Weights of a small image embedding model: patch size [8, 8], batches of 64.
Rows from block 3 of a small image embedding model, named by matrix and row number. Rows with one number within an expert belong to one neuron, the router's apart. Each number is 128 + 32 x the weight over its row's rms, rounded and kept within 0 to 255. All counts start at 0. Numbers have three digits each.
Before each expert's rows are labels from the 100 images, of 14976, where the router gives the expert most weight on average: "top examples" is what is common among them. Only what is clearly more common there than usual is listed. The data: scattered letters and digits in many colours. In brackets: how many of the 100.
# router: router (model.blocks.3.mlp.router.weight, 32x128, trained with AdamW), inputs 0-63
# up: expert up (model.blocks.3.mlp.up, 32x128x128), inputs 0-63
# down: expert down (model.blocks.3.mlp.down, 32x128x128, transposed), outputs 0-63

# expert 17
top examples: the character D (40); largest: D (38); the character 0 (25)
router.17:118147175102188168148121150077170135105197122131183154155171089105103162195139142111082095125091210107099139184122134085086119145111150147170095122161083168094112131101138126118116149166092109
up.0:166163084123150159113124127084118160117145142088133103136162089188089114115165130058129123094088121123111172086159154152198133132114154077106091177130124136087157128178086185184153155163143144
down.0:063096089079130109181099142105140158123148132106128145085107113106131160083161157146117140143120127189134177164156087209104156071152110071125099202152087171112132152159139157143103079113138147
up.1:183105093130114122042091127138162122107089139098167150154159102154077092079088165118199147104108144156149151103115116106111083132128142098144122180143117134187156173180080151119115159150075064
down.1:162101133124106097190100085072121131135129141164130148160171080096156141110168096178130110106105133091163112112147105155163088150184175075089138158122175160179061144129165126130140114151109106
up.2:120195100144073174093121111133112089111142100144093097178099079140117176101108131134075138142160161135136099088100135068078141096118181173147140141190108102124137113162121119141038155111164093
down.2:151143220040128131151107085086084176173147094128109107179168160135141129212144124152106144116119166154123100150117102122135142121119154103146122097133102078144161131160144164177150121130151111
up.3:213144119132098155108213127118159160170110062158124147106202161122131163090170170187096094134107142144121077098195063104142084116179075067104142117093067159157083145144117148098158099108098134
down.3:112181168040136098089077078145091162149136125171119140131188141119164127134125146145176106121107138102141189157105123113145114148139184115124065167172145164134140082111117119094109118056134161
up.4:082127148178180115137167156086153118126117078182138117168094142120072070147142132153159129107063126144165120095131139073140169132161081159147106122122117128139120136156115162142083162085059097
down.4:150086103153100165092112077174141121132122165141101141093127103144139110191083095149224121145139104150073166132128158131083113122100145137106143124076114108136075065105160083149169149121137110

# expert 12
top examples: the character C (37); largest: C (31); the character L (25)
router.12:170153135117156119190135112072141134146138132188162136121117170079168163171144102135137087190157170099093120138141081125120103172144101200169151097150102093111095179079164186152183191167148114
up.0:165124070092085115159152124127128088080147125206191127105098124148119139124142138134160116163123177166100136171166115108174077171140144140072135150113179098160161148142142117114118170157187098
down.0:169153140109105148110139146148087029091121118091135131151124135130089156095080136102135147125140105131218114056060088147175155127171131126110150116164138117092128097168128138145148170124096165
up.1:140154142116201168109086139135117161165116144192125115167090124147131110201084130086115088125167077158140082128117141133130113069119043149076139137182090125124136152178155173149118062097147130
down.1:145098123098091158159154103158140130118092162160133078085116109112131104138118116148114047158106131073117071092099117113137178146095106157141124106165091122118097100110219177128112140136075058
up.2:082086102115089088156134133092114161137094126190113147165171123134102151136153106128086120193157160094058144152115162137151124158098136210119150103075121125131145097190146127179177132080150099
down.2:085142126144116152068103125140187124131100109155105151132114145172163104141094111111139179159154120130122146059146172066233134137145145118130145200144083106149115151175099125073160182177067095
up.3:154154172105041148124119164110099052127116093131101127064083078117126120142069129162160152138131142164115180154148134104161141164143095188131132104125155131108134112163110112080164137138095119
down.3:090132050096159132158143140147098132093130112177158170150108111133195185060078146136148126120116091126071143118097100141089154116159172120130111162193173191111147128106138148160123173097175157
up.4:110147127111101136133118101098123093148102183057135143131134118141152104133125135098099190149164089124156096199155189136132098151118121124119147161163124009132080141134035121082084093136153112
down.4:198133122105156177144147100163153108130132142099153151178087145129104121105165153088126100106155121123177125119132098125144159095138113193170141158134158119098117154079149125215107132178105113

# expert 24
top examples: the character L (54); largest: L (51)
router.24:078137113132125134154118104139112153121132129195212105186079149123165152111164150109092149072176166127123112138157159089104096113179117115127127100121168137106116133082154184130182183146145130
up.0:132110142147148134097116180210144098007111187146133152105201057131087135106133143107083142135115131189099141145185091117192117129146123129091086171138168140094098143191097135128124114140158124
down.0:132117127127176044117128147144181092080161097082129056109157121115188132128113159187127102118067117104127172166081127116112113126101150113106141143134136124118157154179114168146154107150122069
up.1:095106076143099135148159135111084116143145103154133090155133134073152116156174103125088153125125118107118122202102086163120112067117111100038158088166093086138123138166077063109104084091107141
down.1:136110118154093131073173117080168053084142144132155134095122119093103113147110085101135130096136103142093173147116144142121164142128058107107128153111130098124162097151135046123087100132104140
up.2:144153128143121115207117052131093133135181143094100149098109156143133092134198132152095105133171140097124135135101136147092106106157085148182111085107120125135146154094116116156094101106093081
down.2:088147091151140114120148090108139106171182089140144113101134141130104182163114152087129118103116142089106189152148082124103170191163106155082084183170102143095151129138159127112147126116183120
up.3:126097108110157160061126112144157124173139156207161129192102125128124095132149192143100212129145103114096170131140170091114093131107133115180107072070080084144177124144150189104152124104160169
down.3:072122081081087083202171074093159114132079115132132191111164176130099182149151085110144101164070097144145115152153147116129141172160094162133112163117117131189115164097094160175129133175112166
up.4:131120053145122086122193102115138068133155164109107091131167127142135125118122132099096164172100081151123120155113154120133119155060112071080093160092109084150177123061105092150130068143185135
down.4:111191129112152126085158111141109118130081165150117121142159156105115153118094169122184107080106085032107087139126135126096075137153155182109116113097195158140072100095163141091108127129118153

# expert 5
top examples: the character V (62); largest: V (57)
router.5:056078115090140089176109169103138120137169132109144109110154180070150092144166110154066099165143125113112124116147076146169205139150109127082153089156174113126086093116185119138099183129067083
up.0:176092121132111122184128118053116095136140173114111127131133105068184121105133164099151119058121095180148063083125121156141137139169143173159126075120156128121134150155157078203194093123114146
down.0:084085131108156131137186120131157107153097183136119122130127141121067155135111144117153156152110132111133138113129121110061108157138089121088157063148052095147093174082146127117141136174199121
up.1:121106118140158130178114126146148132096187124155184115113112169075163110150134121130155124157114153127186093142094160147107135173101091200153100085121164125139106160097140115113110098118171065
down.1:102133091137096147127114140109067098034132092161138113134154150136163084148182178138074110091177149101166182111112088127044176125170146162125120145103126129066153123050104129128141157139146114
up.2:145115194216134104116138125095148107051104104172125109149098153141178158100132125118155083098126178169126125153093119121164108168118130128155126129125086122142190163166137127081125144099152136
down.2:153121058160146208140146137186112170130179122116080168139138169100097125153124135131178129178128125140110152078085102124178175086145122138160116116131115174051139161086121168084086120146167121
up.3:149167169108088162112178163101082080095159151129135144100133145121105067171074136168155129118158190109159068075156185072104120103179195125101077105090097085139104129113151076177146107133089081
down.3:169135144113074129146159049141139148140135156131181116084110129119116141088101069184128138145066135131145133075105120117051078186132108119190102082150111158133129171119134154100091122163153111
up.4:136141108069166091086142141110104193109137142089115124153147116091191163115117161131150117212123164165134107109078118096100078081093103146120102144180136152108125130170099098148157099190162090
down.4:121146107145141083126154134116096115148107100145105195177130130086169143127132101144176147084112144124161144098104158100108154146094159114163129094100116129113101163104097145151162151149108120

# expert 23
top examples: the character 8 (63); largest: 8 (62); count: one (40); the character B (34)
router.23:188150146102155136212126126119161166125186127105159159143050124099142101147171130111107157196149177096109158146181130182158129147115118151157121141157132111083123110149165176116149206155160097
up.0:158096088101123158117174084152118168149138080131099091157151129137148091100166095128176146130139137181133112124124151162185167094097195118199076145098078122090132116175147183117156099085175106
down.0:163133142098103065170135121115099068186094093109101108128123102100172168149128130200120125089153136114174042131063168108113143171163142130071118152127103121206093085155201173123127110173088122
up.1:146153140184120099120145231120136161112114096159152143073121138148149153175118113164113132063067152114088068154177094105084155138105156118119161132136082141094089124136123101081147167116145078
down.1:124076152139126086148160163130112132145174133130120122060129103156104111075115098153177088105159083119135110144152170119182111132131197119135131146139140087139139075121112190184106158161135096
up.2:115136104139098076130141114121099132142158144164141129155154129086122113187176154163128133149110161049131140110080098152081099127124111156132128132081171127135127132136138136109089187111144132
down.2:141136142103122107119124123149121127115115105083145145149144163088137136106124123126124164126083083161082153110121163119144108119113136082148182042122142147130090119111069124165100124112127116
up.3:131133123129148121130134151119088127091123145096128155105110195114133077116157132126185142097117189157113067192090160123128100130133098194152124101113180187085087134142081121179182169109110073
down.3:148219125192124164125139131185129132173110110127144150105084155119163148092074178162085152125139104111143116093088157101161088099123119152134165103197144105154167156148089116097127110168149107
up.4:136140135143071171146144098170111145092159141155137123180149167167124175116133094091064159083161133177138119090104130143114068130138154127085145154143149126163049130124138183099104102144151147
down.4:097168126102152087166104103128020119147131085177143139158129179140095126085095143126127114127114101141089081169087147156164166150163118192125072146167139127168116133135136108136157118168111161

# expert 27
top examples: the character 8 (53); largest: 8 (51); count: one (37); the character B (29)
router.27:148133115112158095193163103075181111118128134123165141111107098117120164155211085131170135185141152084082145127147063127144091152128140141156135125153116121107110159089168179100171133170097171
up.0:148123063104090102175118109069161115123129159148114145150100157145144127093138129091154176146152121135145112083171154112149123113109212138163128108069174066097106182113132157149131119092116124
down.0:117113087135060116128144136132114156109081120158155114130076177098163116058150137118108195116098175125085131078137116165178098099089130123109072119155104115142116143045120110119131102118087121
up.1:093113138097120080090185142165130064123123167097164128102082138170198149097107161166149137161086087168139127116139114173169132157092108130116097094088135094161150114152101098089135156139114138
down.1:164145143139114172118129160143159106155087138137095163166124149175128178018159096100158142101080079098121127118116104137080117082107115164111170103141143181127131157092113159106131118145138126
up.2:109133153099100099186050126077171139122149136119122097139118153206150152081164178114153111120202130149118161128145156139082171088143138133182158140193132117101086218119118113173095179060188125
down.2:082195088124157091130096142101116081129180132098132169161168088105114103136159143169073118170110119077119061070135123092147101129194132175136139154153130099094126115114106093106162071045114102
up.3:144150123178097187039169104145121151127139172195164137133114131109161149095139175123119159158159099149105144168154184141176127132099088101148159166161097146170143086164117109121139147155093138
down.3:098100152079132133103161050141082098116096123101113161150137090156120142144206135104115174100091091148090123147149072150166132102131124168106040130109141145145156096111125041127087132117125098
up.4:140166118107094185167098142067086113146106136173132121064171144137102090116095121115147078119149120155148121160094163142102163138170143153144109057145105165123108211163055140161103107091088117
down.4:132186106141169159138117113123088201148126124148111144118121097142177133146122130144131145102182100115086119123139127148123148153136209141143100113127107150141094123113118128130102171103163134

# expert 0
top examples: the character I (45); largest: I (40); the character J (26)
router.0:090136110108105112182124092065168106117132114144199115154152145101102167152157079105101101149127110089097144106178116104158117185084137155100056115126136122095081145094113169138092150105168059
up.0:147091093178204138157173136153185075158115138077145103140119147093147103146113179148073105127109147095133129141149134158136150108096152042108134141141132176168071149110113143116187089105133202
down.0:086131130099129122077057131141078118107142112121135170100162158134101124131176059102152151148156147179075105147149107107127179176115133177088119076113118181142174144145159105113159165143143110
up.1:139139124175144117134162099128149136124208153128108150147106172079079071090097122122142129155112167126115103077177140168131103143153175101173098090154126148142100109160128195138087084146090096
down.1:101118154145120108116154139115241116115104055135108152116128145156124139145071067136118190106158148143146120132120195148150138170166215162126170114136117148125193081152135103139151107117116121
up.2:095125170144132134087107200105147196104063139177143065079136109131126160138106107132131109144079114100169131138140131146091210164159106115108116113100237094172101145145128152138151093105130116
down.2:097114174149085132188093138119107100144139115126101118183167096124107163190081093117131121139102097121150113182157163110151133163141134056081093137087133101131105132090153197147106067126149114
up.3:111154075160135129083126151124146137146106094097088093111131124122132161171137146104120182059192161107137134149208147150135180135148161157130181156142162082133143154108175105104074120127101148
down.3:172110147159163123122136177108165107108116053129137091128124176190123157178181123147123116086126097124118098093107150176102144118105123068187167121151166116113135094150151151131162133136128164
up.4:113148076105184121139101095133094138164156125148173173138091170153140166088133106094128116128071060127080132090109117149134115162071194105079149119097160105135177170164124130127065124083085118
down.4:155105071045122138185124109108183158149169139171185094092132112094135058094097161185181045105129108131157117159086104084121113130128075115089079145171145111153112150168098179141123091135104108

# expert 18
top examples: the character B (36); largest: B (35); the character 6 (33); the character 0 (30)
router.18:094114157102143128192143115147128162144161148091131124108128148115152107195168088113146128174140185167124104175144111123153109175102146105139078146183133143109101130134125177173096142138095137
up.0:203113181166151152121131129150101146169104168155151108130113148121050106104101103123137093167168098177172103163086059122106164197113141126205153125086108103105078130075119097096135149084110121
down.0:137097115128189124130148126098119096153069102154117174153138097138125109071119139088139151135091134103119105108151055160106103092127140108103088133099177096106061122147157114064161084120098180
up.1:131126064073094126146149150178179092102155138159139105126087133133138075110168153119144160130099087183139141149089195100126176190091162090131147164099153079087143166096151153092166158129101206
down.1:188118120121101179131156169166092179082070082073092120092079111113090138113166106109164137140156112083168099099096123146121169079164097066100105150154138194132184100091124145070122121143119117
up.2:140116072114147136091143116159136148159164101110124194157107118152157078167110125100151138081132172174137098109149146101142121079114135132151148181063099126130155108126060070093074076065161094
down.2:140067148120155115166066190157144178132115186138112134082141094162050132081123159095099130132160159145111120100141164087108093157161151087093170067116112096156086151112147150119110098152150124
up.3:189119090148119183141086132125179102171135139106110137128123060189157135146111127127143125085159078103140197129107087078116080145141076120142142128181136093161093148176183071110102117168116104
down.3:167105159125178087082101143119091128081132166082150133111127119153107151133120159100158123124095112170121132106106134146066142177128059111164142098145094091168158117158161088145099071118100200
up.4:125179095163090110154124100095134133120117163156093194135106079100143151123123132110044098110074132161110142105171108156123118138091084115070118117073127165101196154194132135122097095130130102
down.4:078093131129135102114145060087183083127079092132100169123111122108112093162069174100127146132118108103102165111066182101133140150089138148120126073127111104174094172117129139065088084096155132

# expert 7
top examples: count: one (39); the character A (27); the character 4 (26)
router.7:142131133082152147166210114072157168148173131151184155131100153136151110170195135117089126190140153083173143162171113147174057175150144167169098147172132141063077126135215167136163148183149118
up.0:129113131115146180137153118131070117095142130109167066121147086112138104153145123077091121157167030136166099094180109138148145160110151147149114095084090159119102066102145090095119158122089157
down.0:127126073109087105137129064153105133108099170115162091176149098162129120126088118125123118052085076146138141095128076121102170109150169153062115129136141116101161149116135161149165062125114130
up.1:135071065109138082133127116105097104121143059075106193157172154075127173103119224118110187144115157152153110180124156128132185147160156135124127109121116159090111181134142145067148125175106133
down.1:101076147184162117138139175099126122092154170133155235122169098138099084123161143080068102127154127170118118051168157154094093169133120127111119135102151116135131128098155135094081112168114133
up.2:120098126077110117098148130122103166114139152105109167066178164091170145093133094149128087135035087076110144092149073148122146179073114116131151087151162116122166181120105146118102116141103058
down.2:131133115107119079145151157158176130192148085148129213102116122120107055057119062122136109130126100144165112093121103105066127123130118112146127157111128139117109133049143072129129152175098117
up.3:179082140115159156135034164171104088153116107088111116106127152183079168137165092133131131134130110146151115078199151115179122109132090149095164157142081149147103083100114103103183164114132091
down.3:138126134109076050127141125179148173090092095083186095102154134106182166127123127141129126115149088179107158158174064148136140124125124100205115156111165105079169126176072107174173161139090138
up.4:110137160081156179123093161158120170120150121109085132154173170134074065131091095120095133164120059093107132099115131160140130146154171123142103115124192133107087150137174190109182085174094113
down.4:165164174099114081077092088093086106109099086091020152126126145094174132141154109158105143133117121141053149109128145166101157188124107115109156167175110130134113151164142146072166092140121140

# expert 15
top examples: the character T (56); largest: T (50)
router.15:154121174153114127144160125057146161094144142096136155169061105149152111166115088105098132151179214151119103113118104096147114116095101116108103112167145150127087157120155169130141146117159105
up.0:060127112128092176088186138169194094125101161133074170175105092105098130109148118125147133157159138132145174109141102171143157144130084079103166122134148115182125095071132104106137148123133131
down.0:111173115156132149104062083115143141121104129139146141167114136104098114103067150084107114116175085095139142113200159116100140149151150154128090156180140103080142150094186124129105086072068161
up.1:146121066137085117123101136114161145103109129150142120158094157198120139105147098110157158106093098080132175176068105115194127088106111127173142132156171134133150077111145112086162180187111095
down.1:143140137229156105166096108120132087171144102162110125133084098156142063126114148159140117175110156156162119106154094095148031122150120135099166118145106107091163101128083079211146185120124161
up.2:138116130171076164135095117160121057104126163096136074109140147111123146145031125109117115129066128166113116095151148106137098157166069141108153158135181097163095099144084134120111094102215135
down.2:158159191133142105158110152160158168145159189188143030135174140129117148152148094101116110139152141166224108120158146133138090119113136132131077110062172085124127123146147098088141162114083119
up.3:148136090057184121132110173080143147083077144129114099091116085160109172061131206151128146111091166164106144122119121140124063135157079120174152160185115153147137127132147107127184114162122140
down.3:150145113167128128085103091155130105056163119111156177107125136149154122172131112150180103159150158117123129139077109129110028157172132150104120168116104087136152115174123154152132054148147163
up.4:108163186090152106177085159130087162090124125124118174150131108110155117095158100078138191081096105133177147157135137144177115180109137080093199157147087099180121120115132124133164112156185158
down.4:135137138082106120144138103115141148142091152126124137134121100130178135110149148159143177163094210086141134101160114133109145101097132153097139175206020096109140084157130107136130109118104101

# expert 29
top examples: the character 2 (73); largest: 2 (73)
router.29:105136145141171103178143102090137160088151121214125150127112121089155100115204144084097162114134183057115162142145064128165072146123144146134087098140142141098095101141169133148168186155159085
up.0:179135165179108140133105140195110131162089143129104193129151145137130109089096145134112110136149134179167124094122126137141176114188056140115189124093126050189124090148159086128172119114130098
down.0:103146183150112131080104066062173089089152116137134089051089170129146127087182123123107144155137128170154127143156130168145117131095136157095148087126164117136103153127145135073100154156076139
up.1:122184118124166128153132095108126106109142117159138079119159176119122127070125175132176134124131108104108185137129114167102153168123112152122117128096132181154186127152147116158129100144156101
down.1:099175166158179168101107125119172122176121155104122142178106089105075140127125150170113072068123155186119174114165170120106141144091136115119100173099091104134140175155119129206165135186082197
up.2:160131107094124130141175093118118173106104149070108187182131078199111118111132163117138124132107145153057161119151083097201118133115177122159089173147121160107146087099119139154168163110145080
down.2:172133098169143123103099092113119131107109132147139140174118091100149067120084051104121116106138080145149054085198074158124105134185132096089145129174087120158109099110113128123129101109127138
up.3:076082147166116126063105200134124150165145153138110116202112152142097099131172115153131113131059109125143123107159162101090159160156136102100167150119093123150176139113106139138116165075163091
down.3:054109090136138126084129144116118102113114104147092149100137071137070102135116093132118121180169092135136144118135120142187174206170146168101101134125107102098154156172159129124121183117118121
up.4:177141090145097107137145125120125099205055157114151122149173146129047148113104119165139102136127091128133097113111137155108132070078113184133152122138169113066140206074134115143145115150130144
down.4:135158080130124144113035106144117170177138076126129135093179089068199102156093154105078111109187159114094147168129098126148159130113150137137162080061107081123162149173119137071175143073130149

# expert 21
top examples: the character J (41); largest: J (39); the character 4 (27); largest: 4 (27)
router.21:143150099137153117189159130131140151122182109111169164142143096076119119183164125097195119146187157120123126149193074137116053172153123101160131151159147139130082114106154202153121156148179097
up.0:121095151188178118159130165144111117121120124097128111100118124082105139136147146139115123145167090161117171141081117153124130132115120128137092152188128052159128108112093158123116193109120107
down.0:104129081103075081197087131124141150133145198063165109119130141110115121113171101144175140154105165139139121141146132148146114175102148123175122115147094171151122177143183146133147186122142139
up.1:127081115109080097133133143050141143143144073128102070105186150191127150066136106077159117141085134103137148140078105123142096141182116160155170116195120087112115171128115110162161122160158134
down.1:150139112097165126134136162121107112172128143156104087145095130149118095088117126087156097092136101093109068142084161135151052122143135116137134175148136186185170105140099054111130118115150113
up.2:108123124182081123129169106177112149133101115139127075132089153054165196080166192123126142092117163103142095139156082103123167116143117062107171059098170121127197121157183128117105115111104166
down.2:121096099102158128175133173174119107156106090134136093165113090111202156120124144167084150099116158101109120144118117117113123087226216124116188093157141113106141133067124107176161137132158094
up.3:138136081153144101116124114110164157143136161091128158155144146098105052126125149105150171160130123158135130124107113115120072117156065157126191084112198108147135086139126122133198083101154119
down.3:099175135164117128075141121116074124148094128084161085099125174127156145121143133147160107106166146147104154114098190089171073096168101123155154104147137168106101160125092094146090158192187142
up.4:136193136130083119126098141158133086085091192158131117119080127096145112159148205098083134099186134120146072081152168187075101158169128104125107146133147099138138137101105119106073119133198106
down.4:116168067085144109097118068211133094139143091143141126152082119165145161171107120095149142154085120148096131098086106162161157179072103070072129129148124057160144120171141144123186136107208127

# expert 31
top examples: the character E (46); largest: E (41); the character U (29)
router.31:111146068093122111178146140087155193128161129115134171106107162096131133149175118079121160140109130117068136143159120149126124144119113106202090105147102095103091127096199157085145179166180118
up.0:153086058158087084127192108090147121150147090134096116128140114127119171068104094129217148122157140163123123117191134130147071103128131060131125139134186118116182153189104123120143191196143107
down.0:131126198083147121091171092050110116084119125155097164081121108094174088152111188120107100113120136111167107098124151103103136112100120129161092075162143151161093126123107105177131119094130152
up.1:127154150152151100169091097128138095153192087164120087128154107116124117121125111123170054148059126131196170163144198105140094141150113089102168117131158162127126101156112126184101165062116178
down.1:165165124101122159127077094119157136081141161104116117106093106077106090166151231088078146118146125146118140165180122102180147119172145126152146123143078114187123189155183090137126152167114171
up.2:162159051172108093135104113100133135120135121089078097118100109157154094112124100153090130157137173105159091199095133143148112063141137133110103052130081125130203138120084107150189106147128182
down.2:172131148105157137115172102145103093117120096167104152141141125041079179176121178096118105168176133166050134146073162101113091135103090129140103084094133093135130107126144078107106108161110111
up.3:128158153150133139142059114140111065118102126134159142130079117170169100158158120081093071163193126091152134121111220104135101160107113105136163101134168146128100081108078186136145114078123179
down.3:107167090104119105119148134114161156116134143129153093155140144134150128132139063185123089118098171149082110145096138105167085091088170065090113133136192111152116104159136132074079143130143133
up.4:080157086150120098159099163114136132112142147165086128119169124124141094155148105142124134126062107138128077110100104136098075104204150091043096212166148168118152159117158111083115149126077099
down.4:134166151115116131124043069136135118120161155124171139112157167122151122161149116179201132056182143150084225142109117183167142114181091096093126111111168124123090112074083159156147126127188079

# expert 20
top examples: the character 5 (47); largest: 5 (41); the character J (29)
router.20:147143179110144147203163129058163178166170128125127145200120127119131103106187104091112161150183165132095152150209147141181111172150150117140108098152136129135138164088146183131177151156134091
up.0:120157133130158083093189158112101143080134106147141125120161165155125081094119126132108103143146152073172181147126173103125164094147132073172057148125149125177183166124108153148119105125098169
down.0:088100129118116166076088149116091140137169083113108133129138133162110116177142136105165175094122115078114156147086160134120101086163154194172139083129066164100091068126089126117061122129126124
up.1:103178121157114140138118170130155114192131159114107114113122190079140113104160151109123089066169141133159155125135120158080159152179190125059097148121156090169119088204123149172110135120194104
down.1:163115130098149173170131094181169149122126073147120073192118143154069154146157114152151100161059082119144088173114164117140122104093099092198149188126042157169113144163153109103150140105159109
up.2:129126078086070110133117121084112063134191135106135121136205114130100163145109143123148124155127189151140100128086127099103182150124127063152094084110051148122141161132074181181116165062176097
down.2:159121142094102190111141094062150136131133071119074137092159162161163120096173116092148153086111165138085061153149126116148093179083064123137113099116156162149103144089116159108154114118096158
up.3:095109063130120181177123099152073069126064096136140121150108142130117153125105046129210118148129149120137093110119131134129107088118172133089138136119167069129114153147149134088142155134135119
down.3:141135115123136084101163117087154154081132082144154097208168095118157130102052214098081157160125108130139135193152117071147162102100165141122134145165166102108130129116116101172073149119131144
up.4:138127143135167122104178125089102103123148051111069067079163168124148112071072092122142156122146132091185104093097125073149126147154160106124186153119120126085088112160089133149141164143078148
down.4:100095113146105106082169155127150097110147118132143090169151095106172153140113097136101162103137119153180136206173133089147136152212157127086114126097079136088156168144145176113104151144111165

# expert 28
top examples: the character W (47); largest: W (46); the character R (40); largest: R (37)
router.28:121148147087166107188130129063108148107165112056185121117120165121108123184139142061164119177127130091108097166139129153158147139158099115151105116173116086111072128150192175108172179142152095
up.0:125102119128115108148082138135135154076149032136105124097094112144145122151109155154089109124092080098128136188180115150131147160107192111138140153096120137135135068145134110154090161141098053
down.0:119114125124086145156142087065176102163113151106122148102086081109057120132142193135189141115138117100144102070082173137059159123163133128165115082131144091141117101083088103167157199154143104
up.1:095127165169120178113155134103191107065096179124131168122139135196136141123146098130154136131112149133138155110156050127128180064091109138177141093097149101159066153154145147088075112092145164
down.1:096148136091106116093076068119172166170105113083080148076201113127132065142101131094144141140135119159118113149076068152158133130117189120137073169144074128117147110171081127150079128150151032
up.2:102139104149181170139143147070103107167104138115109140099141100190164180153097148162061039103122108157127140134141099135139111112149117125131119161138176123166084141147149097096112100105088123
down.2:148131079201070137099167155086157146098089140139116174119169135150141146181156180137079156165175147073134059103128143139143157119124189118135137093176107132149109102081132103167095129115080118
up.3:040145147113149136141107131152130049120116094115166162110099118139136154069158105096079190122086079094144104172101130120139075175127125075162126096107089163147123130190123115126089137138094167
down.3:135132117164167171173079114064153100105127063149147119113119134133148119195157166108177151154121158090130112146073065121168101123078146112163152150135069142155110195161175093122121115107168115
up.4:171069060147113122156164116104147174130176160114118105115149105117067157127111137128115150079173142177161144131179140129124157129157092129102078188113113135169155113135144169106120129136104074
down.4:191154089096140122134143157102147140099117114092114115068139096117120081175117148088126106101139052104143146148113193132093137131090106106159157046216108145153158112155174094104111153053131099

# expert 2
top examples: the character C (28); largest: C (27)
router.2:130121139100163145160161110096164154108164140045129173109104143127103123136147118138145183153117113080099161183141092132125109181178134149153152119139197121091113102130183200167148141125141117
up.0:123121094181168148143146064090168117168103131127121179081041148194174150087158113133120169157091140105131145171119071150122097110140163097138122150116074131144165153132194169059141093079090096
down.0:097148190125112127144154100075163137161140175159107148130199076163079154094165063161140104090146103077140147113179128170164103181116157087194163124184123113122135166133189118158120124078092148
up.1:138159144136147166154109154157130113180140179163119091088157106128094111169131170136084148132150158091167113148053114157109132170090140114150165179053113122147129129115155132113114199150130188
down.1:139049143130124106117114083075151049109116107110188118161148128110127109144104154089114130142123130108105087127063111119165157075119160133115177060127118143140103147201125169145144189112179136
up.2:110108133074125175092067132089108129172146174096166152153149208100031136158145180115151100138082093135142105135099045089116065141181103169079079137135130116130151079124165049121111151122152085
down.2:162095104171106163121156105163096178168168102173098156144130139143095053159115122130094101176192139109141132114155054109120123117145141151073164161116140137147159134133160050147155159116211204
up.3:115143150134056072123119062132130113106081157167180065115142110132143080131182131107100148080142094137088111123067157137164167101102102209098187103120169132160152127129184112179167100159143102
down.3:146114091168077148091096191151179101183087076135121056200075123127116178117173136118109147121164080150168110140081114187154200098196143134158110133133134165092115092113118152139130118165114120
up.4:093095132111163127089146147085092159117131056156141170154122192131135105134150125096136137189172117122083146154142153138133136145104104144090094141192112109134148102101129100120189147138170090
down.4:134089110148162048140135155073124152163088138177125134093129170081112105098168116076132134107173120148145072153147169134129131171197090105052086119133175115144112112081123123116115129129126118